config.yaml
crop_scale_min: 1
translate: 0.06
color_jitter: 0.2
encoder_widths: [256]
fusion: "prefix"
fusion_encoder_inner_norm: false
fusion_encoder_num_experts: 16
residual_init: "none"
warmup_steps: 320
weight_decay: 0.08
Rows from block 6 of the image encoder of a small model that answers yes/no questions on an image's attributes, named by matrix and row number. Each number is 500 + 50 x the weight over its row's rms, rounded and kept within 0 to 999. All counts start at 0. Numbers have three digits each. After the name is the row's rms in percent of the matrix's.
Before each channel's rows are labels from the 100 images, of 14848, where the channel reaches its highest value: "strongest on" is what is common among them. Only what is clearly more common there than usual is listed. The data: larger renderings of crowded toy scenes. In brackets: how many of the 100.
# pw: pointwise conv (encoder.blocks.6.pw.weight, 256x256x1x1), inputs 0-255

strongest on: white object (63); its colour: white (27)
pw.179 099:541477505518469469548525605484461694577426527506521482468404444546599488530553456530487475527493433523456561493471508572453494470500531496436553469411469562477453483478505462448490602543447524499385453440545418467581512531545502466436500466438442607575577479532502538506440536493525464537465476557444502458529536527630446437482440509547452492515395499483477551486430479557555541532420566480526491485553495517436528457532554469478456566486507537509492478523471518474496573491495520528504552549517552529521546551417568452507529428450579459420552467593543490603447509562504564581483482517476534496529551420520439524530348531478570480483509442477490420484539479464360516548371479545492546494497551466575638511485547536495541523496556569487465514556496574563526543491419510

strongest on: red object (85)
pw.8 102:509599442439427510467465507459433455445513489518501432539614593501452518493467557452554471587494567457474498530591401459453453490532482547493472485529447564443552478454435482462523439529473523443517504456487504456492553566386519505569471593503565495430478453524504517456553412530564493506487545392543494544482532519468582491483457507422541465503678387483542460496516508491473482461494566574493443501513538523512420476507449562477568657585500565510476479481607537502477458489541498555448603471459536489536497443519530543547485461548564544530524550477487521535464512450432499411511595467468416474510484516422578462620419504444478483550411577452509567553405472575483537465529491548537441570496484558378451507529599424503512519562484468490527484545511559527435481462493558

strongest on: green object (60)
pw.110 100:512586504472487487536471453526519479422497556465491563507500523493480499595490455486510500513610520573507488431445530488533516522484426508560452467458561484486423545500443490435552488525534498434518632539401508478612503557535444570533559485506347483508623529513469444437474517478464582540468515466617511516465535504505398415612546599516453448449485476448449496538532542513506547536452562540439563612528533463496479529508546455517532501518562551437550508608496577511471567526463469500452525458501473571539519505486517533459469477420540435545493512559556504518581594521514438550552578505518540512427526445539548388556526519509590522452539501538485494430513580376494532530476458502518465512463530550435532426543474472523512485450421440404450511463596475580373641504534473

strongest on: white object (71); its colour: white (29)
pw.81 099:438569548467511541530535505576485451467488485539482454573495398547532467581509463559496462457475432485562524534549450488535540551506471456577493526480473555501521449540498547518473491520490491489514500489369523499475508531530567510523504396472475550417448573403465538473454520478497520527515435572472436447470482507543501451606568463528478515526599527393488497566500476484493518659491400490477537554506495460470478443482533600530440497390546519528556637478528489481492563441542570469453503443539476445497480496485508505559600567404566497493523516438563480551434604484503523539390465584478563627492427412492603555470460430464535432463445458521431547499450496474706506507492485482528479491473546528512391479489450535543451554546511529408483500431523519425461526556516537

strongest on: yellow object (95); its colour: yellow (55)
pw.40 101:572409507490493494505516483523425462521481511545473535548483547572494453469511566591546490541504538528523513484481468554521554496416470489455477498487558467545474479502536584479540585458510617516413469489513541546462517577481485503460497379549508479530453538422480545477497538561459396479475468504494462379475477532555585411502452437444479455431443536566503471451417489491412454469450469469449490507438503474403543453516545467454486468450548579435507586565482436543480547545475564600495477628560361457512456439418529426547566522481465409510427467510466461563515568525449460473406497470470543476415434446469455466528525576447415488529553522465462426478512493486492471562561491501519475535517452593417513492490467443471464498578514460485523451386605417538562507462672451

strongest on: white object (58)
pw.192 093:537540444459461516481414488527498517480588446442505509534444553431492492555422452510470447468501551441495568477445485570546497464535393533503590528578533465505611515594461448550473413588525451407529571456502552434501584457505426512470473447516484579475529485532490493465485472475494655348455463518520497459556535520506582434483450408483439564545463503485493574578460478603472506499497466437489495655478477517547477509524499459511458552562454491569462581541500620544501584491533523454572485408577551484452499481600466463522497456485484501531542459563554480515506632446446481533457490464460458574546429536465505516470463552397482490527480564397477496521561508512410506468457546469482526486508449512508476535587466433610420522554488533453483547563526525468486471439598488

strongest on: white object (57); its colour: white (25)
pw.55 096:561507501548468476614432449543453467540437551448456504484424474465518440516509526575561475538543505548426554547525525563483529443455410500514476498605554455491492472480493448498527520527494512496535529455500462495465462484483568519500580512516478394533559502546351393500504523505446606449493435499490512437496428425578513467425441436475587508559494608516457551479661467471483519541575454434417442546557432554455396477544489483546511509585553528522486510443512478440527516487496576507572461566429594490512510488446461517643482585497443540600458527454420501464462477493582485576478441411492459493505543448500566570436479466499407553548511509474475508497475389412449407603544492489544571466517566532508462534532458537523542487552544498458548514497455452487470519467411430

strongest on: white object (83); its colour: white (41)
pw.240 101:480463551484539446545485604488501477480517582488468445399466480487511522465511457529475479422524448521534528591557511503473497550458504436380463536576560578563543417514504528450478475500541458364471476542423417489585475472539484561431472507532469395529618406399478332460532556483494529473509373547462510444390437499503460431487431569415521558482457490561491573433506515527477499551517477489439487602487589551470600554515495506523454501557463456482517570503512460528494383495573515537489472398522513541489534485438581500493533517438508453541483494499544531532486434488517569615495478408545527514482424463501491528443480521483407501493467489523426520591489464528580491520464522494472591421482544475476447503585434505566435512453527550486541475449559474533445474437576581

strongest on: yellow object (91)
pw.175 094:506539539478492425432484467500472485540443498519510589525544476452558519537405442458533430482469504544488409641568547472461506511511502539525512547456550430527509543419595503501537438491482539519544465472498544428505495539622427473397437530450415481424384553516553467504527606448514519580408479493392491449475521476485521512522473531464456505496506496509521464434679541531528472566532555465521423522483460528478485585582538519532487537559506563532493492479457501511423565578411465402545476479525385427475469404473485466602501542578512512457464468525482469547483491513425528521519498506580459516546474469489450451521590489500456498545569617546404468564440450511495414601588463426476507458428498431417581471487563528548478504409517470470535446500452508530448441525463473

strongest on: white object (57)
pw.120 100:499492484420511544485500513550533381496525558441571484545513465516493513574595512450548514441472596497458535545532473439520530500454459569497520559493513389540492413524532613505479512566460505470479603480443514561535489524566402480591494467465516567621469546564458488463453598428498485534487539587444420447477515498602537511406542452419510518522625498529595528502473515463379489523470411448591513491521517510538552401467519550496429463484457527527489546518446506580555446551518504485488518507549518503448554409549542517531521491473495522587479532482398583542401497543636452453496561428509501518525443535441427433555512447547519586439531504536609466455523470598455476539614523477548535470480483506508506594468458504515533567531499512490464511559503448500421473426431564

strongest on: green object (89); its colour: green (28)
pw.196 099:491526470494409514541389432526455517527588521575449539471543482490491629506534492489455516526512504592513529506478567429419493635552574476427397403472512469572503481441492486433474533504470684550518585485414423508449520454491461536512490568531426498521496549577554492580510498550468463491506546500528480391455468454438551448464523482478515510502447548560550465499523550519499455485469499479571540452498445484452553498525514472500435533433517421522485423520492535478478446479558535479606489487500516531550460442391467555430495559469502531502501531401509453508431528447469557493486470534430457392439399578514537535486519605513473458575510413506532466451564507474515450591561453543501391520514533501545416602554362526489503467514528471393477490561567458556456545432508498

strongest on: mushroom (34)
pw.149 105:482491431456466490417478546575397458407435452550561436519431495481596549525539469516511442414519521496542568461478497558514551575570515438464438548468515457507484417550578461438548561577465531521491485508415438435439476558450518476509437455444548493449518495576486505412515547453541505414497532521580504400459561525456465448462622509501478604469525431528552573540496543485538534537553421436554501551456530486510562463488532500521372432524532505385548467471585521515371472444616523622398472446546457505545558522480446453468431448562449466536517494543488464548507472452552567521543569476448428502562459501540475415565386470558542444470562500461510522449466503469464437538405510478403541475547500520503529500522529514523476536493586513580542520533506517433508422480515505

strongest on: green object (81)
pw.141 100:591573427444499585454484483544478538470464461458497521546595514580463406509428530497507478437508494517504418473519438510420482549491507397579485498516470478499553417470410477568456543490509551396421477512541409520436508550434527518393526464509426507506550534475508610416461385419505469478510478467568467462428444533531538497473474423525535511515512473512433521485550567480432570376498502517469559424553528446492478367564534510481401445448536503406526431540584602464370485506535486537407478444476538429498454561471474502526434553457460550543491515517571447526469510538526485476453491522496515438477540548477465469489448461535459537562555467497506551496493440522532495609449461468433421435489429567455414508461519472516462592481507417567522415467467392461452435535534480

strongest on: yellow object (66); its colour: yellow (27)
pw.207 099:517510420458501567479484558509518489457560500518503501488490464447483473559510455431497512454510487534521558635562376465459419485485483546514432520517606579441507456539510360532481461420498500429437513443539493469444485547530493506485509492553546499479527530513536523457440461511597514454465408476509463517516366606434581493420432576523461525449487438509489489541545489539434441494505513519515553506488479497513467495539548451508463593495426531587616472489464430425554642598551409436455534503494546528518481619523500520546458496516487501477426481484531554518455450478562560588502639461574538513573474423493525475527472521502539491517441626531465564508547478562456443563481509497464518391513597387505545539499486559500432489443576474489496516497445590451478516481525374

strongest on: green object (91)
pw.235 098:481515512518574553537418409542523582448511454561492431460478476539457442399483461469563517625443523513456461496516493494449506530604491515438468449524521520472499411536524440550453551498491477524459590587428544470606509528553539511521451488502463559446452479517611436501386454540422415522420487497445545470450507495485566475516522513487400479519505537530576538432570535489490563448425443422492472466501477513464529462555477487583454495494577496463523559537590412368502573548506451523397547456486492415502438552516539562542540497597496615517425560486546524627502446558521556555452536425488397561505433484544442499452502545432464531473465567527474486455487549454579459545591536461492415434439439460505476399513494490500598506481523482553499496499428529456497520568523464

strongest on: green object (86); its colour: green (26)
pw.250 103:437518565503488486560520523528578603560405566526549438509530406516524453514549561523434486548500514501540407516526457532453495490522496626494594501500479570412491547451527468536462602524482559454457575622529558500502531525547459493600512456533413490524574587442485532483473505506423480465561530509521427548407420431520543487488534560469545512583509485399572465507486490525568475449528473479454522528475497515409451450353610534442495536461518436451503416547449414546534424494511499488494561538535454514385467478545480493524520512420471568495442537497473473503494539545492477493511475471542463523528460511533490556474485477448535558518484627420505521525506406508488447561452448636463416410449547489457574484468541482479529539566428543487492644388531518579552524525544481

strongest on: yellow object (58)
pw.166 105:417547477463515474508359422415551458502497506430497399489579512499453517442444478435548511467379483475506451535409602573479493467438444500498446508493478555446468543476498528473493549456490522452401515484543548569508547557581417532482478486539487546549498534442514471376530581455489514543458493558518508432450517495541468452520509413454499461502408466481566453501519477391550411546577435490481371459563490456517529466407508444518456611524466462505479467587485535530425621464525535501497456434528576426530487452461573532514492498569580497546449501551596517476460457454465506573486549501637447507509458426545508489528505478471520458505462518419468464526438529442549479598530443522598523493538529533454441488554452448504471433408495459418468547483460469453474506609395510

strongest on: mushroom (31)
pw.228 103:518471579493538447435493600487499482461486526503498568441563470436506434452510468555406483493530402603532531587537615525489443498451418510454504389582472594521455557527504582470529469552579518516529464548413520439465460469458447497490453415446573548539500496637514533452487442529428417484454519569482513519571493468498529508500533483542564539444469443465498545556548557458472446605518534454523511548516445477495446534450444518478480454429514552502508463495420453479640450498590539523552562503455463644468524538592509489542500414593521481492526565435500515509568594456521527466632538487467511480529465421485431475455427519531538527577509516532564470499438464451490475497458482433449494468535574548486517489590405500431520487560545589472494472452561478534614456495511421

strongest on: yellow object (96); its colour: yellow (27)
pw.124 101:466458489439466488513465522487533545507551544472530567536483470512434540501463464521477463513492569477422440511457491479534513455568448455533495473429587455519558538510585502514560495610480416464539478492501471548428609507526569612466557518570499489511493492556540492481538485468493440548474493474455506513568518504520628472445441457423456499545499452571625592425537551413544446491470526454475563498537520474434599453467541524474448435508520506505494528502494464515597587471419464500474451598586500518436493524576439462585586664485514490452507459484543528424448497527596542576469526460476448478520567448530549467528460462428564448581448518442456572517496537532490475694454571452390503524434485497535465524437443424536578528494398490506470511474590414475463496515532460

strongest on: yellow object (94); its colour: yellow (51)
pw.128 099:511533453467587545506490475459452480456470476419500412458474435525379496470501428571550462492454503369584472522569608401500545559516455524463516470479574479458520514541467366485515507514442552488523473472440452460465458529511482454533409443476602447518499513491432506477537407505521486460517501488437455493523533429555448418569459511589492500583478439461491493499503481486442415526388457460459507489509474483443463472499563522513414477458412523398544532445519525473517521458501501487453538486606475514477448575528447512566532507587601426443454506500528501463506492466528497511528408411487518472483487515459484398398448547418442558387537509505598506575509509591485420604398477495472495530545513634465498507447427479443548499508470454627493481541496462465481497523395423

strongest on: white object (79); its colour: white (33)
pw.45 100:466435552413546408559485401448513499510479399482528502546464464595581479551507501544542465504471509530512443622528473460521515429446441481508481603483559506359535434508501582511489500574471510483483386485473467491493421505437510527449447566543451520481623495472495438531492536526610434508492480485567414512364532461592450446483498454590427489483490430499495434536494469449486613423458583489522462552448577538492505482587480554477461445505485503540459515516489383515443419511465536503539542459553516516507403507509611521584469508587501510432444489497503453476379557513467500516505577525533526550438525501603542458469506467503489452391470527569504408617448439450499478491519561566465541529493497521546491457466458401548566566521539484486495444450452482469526539531455461

strongest on: red object (90); its colour: red (29)
pw.42 099:547574478486484543471590523632447469511521468484573499477452533528523518489520459531486454496559492517557472473597472549590520557553526476431627473507502412542507501506478485567496539484471532465451515461444526597614549535469518512503456599548472513473561523480533455481480477553514623513491459635455618500536471526457484441512506578506564503489508450394557585509591503489437450505495542584463550485529494512568480485524502547512524580532530482561601435513515590501445456430501509439524469464498494521555507504508519490447496437408555548416593475448592493577435557451464548536497456537528518469519443565480498569420519539465573503474477474455418551474531480542581570442602494481561559537493461529523546584669500506430568456487539439558537529473514481423479530589629542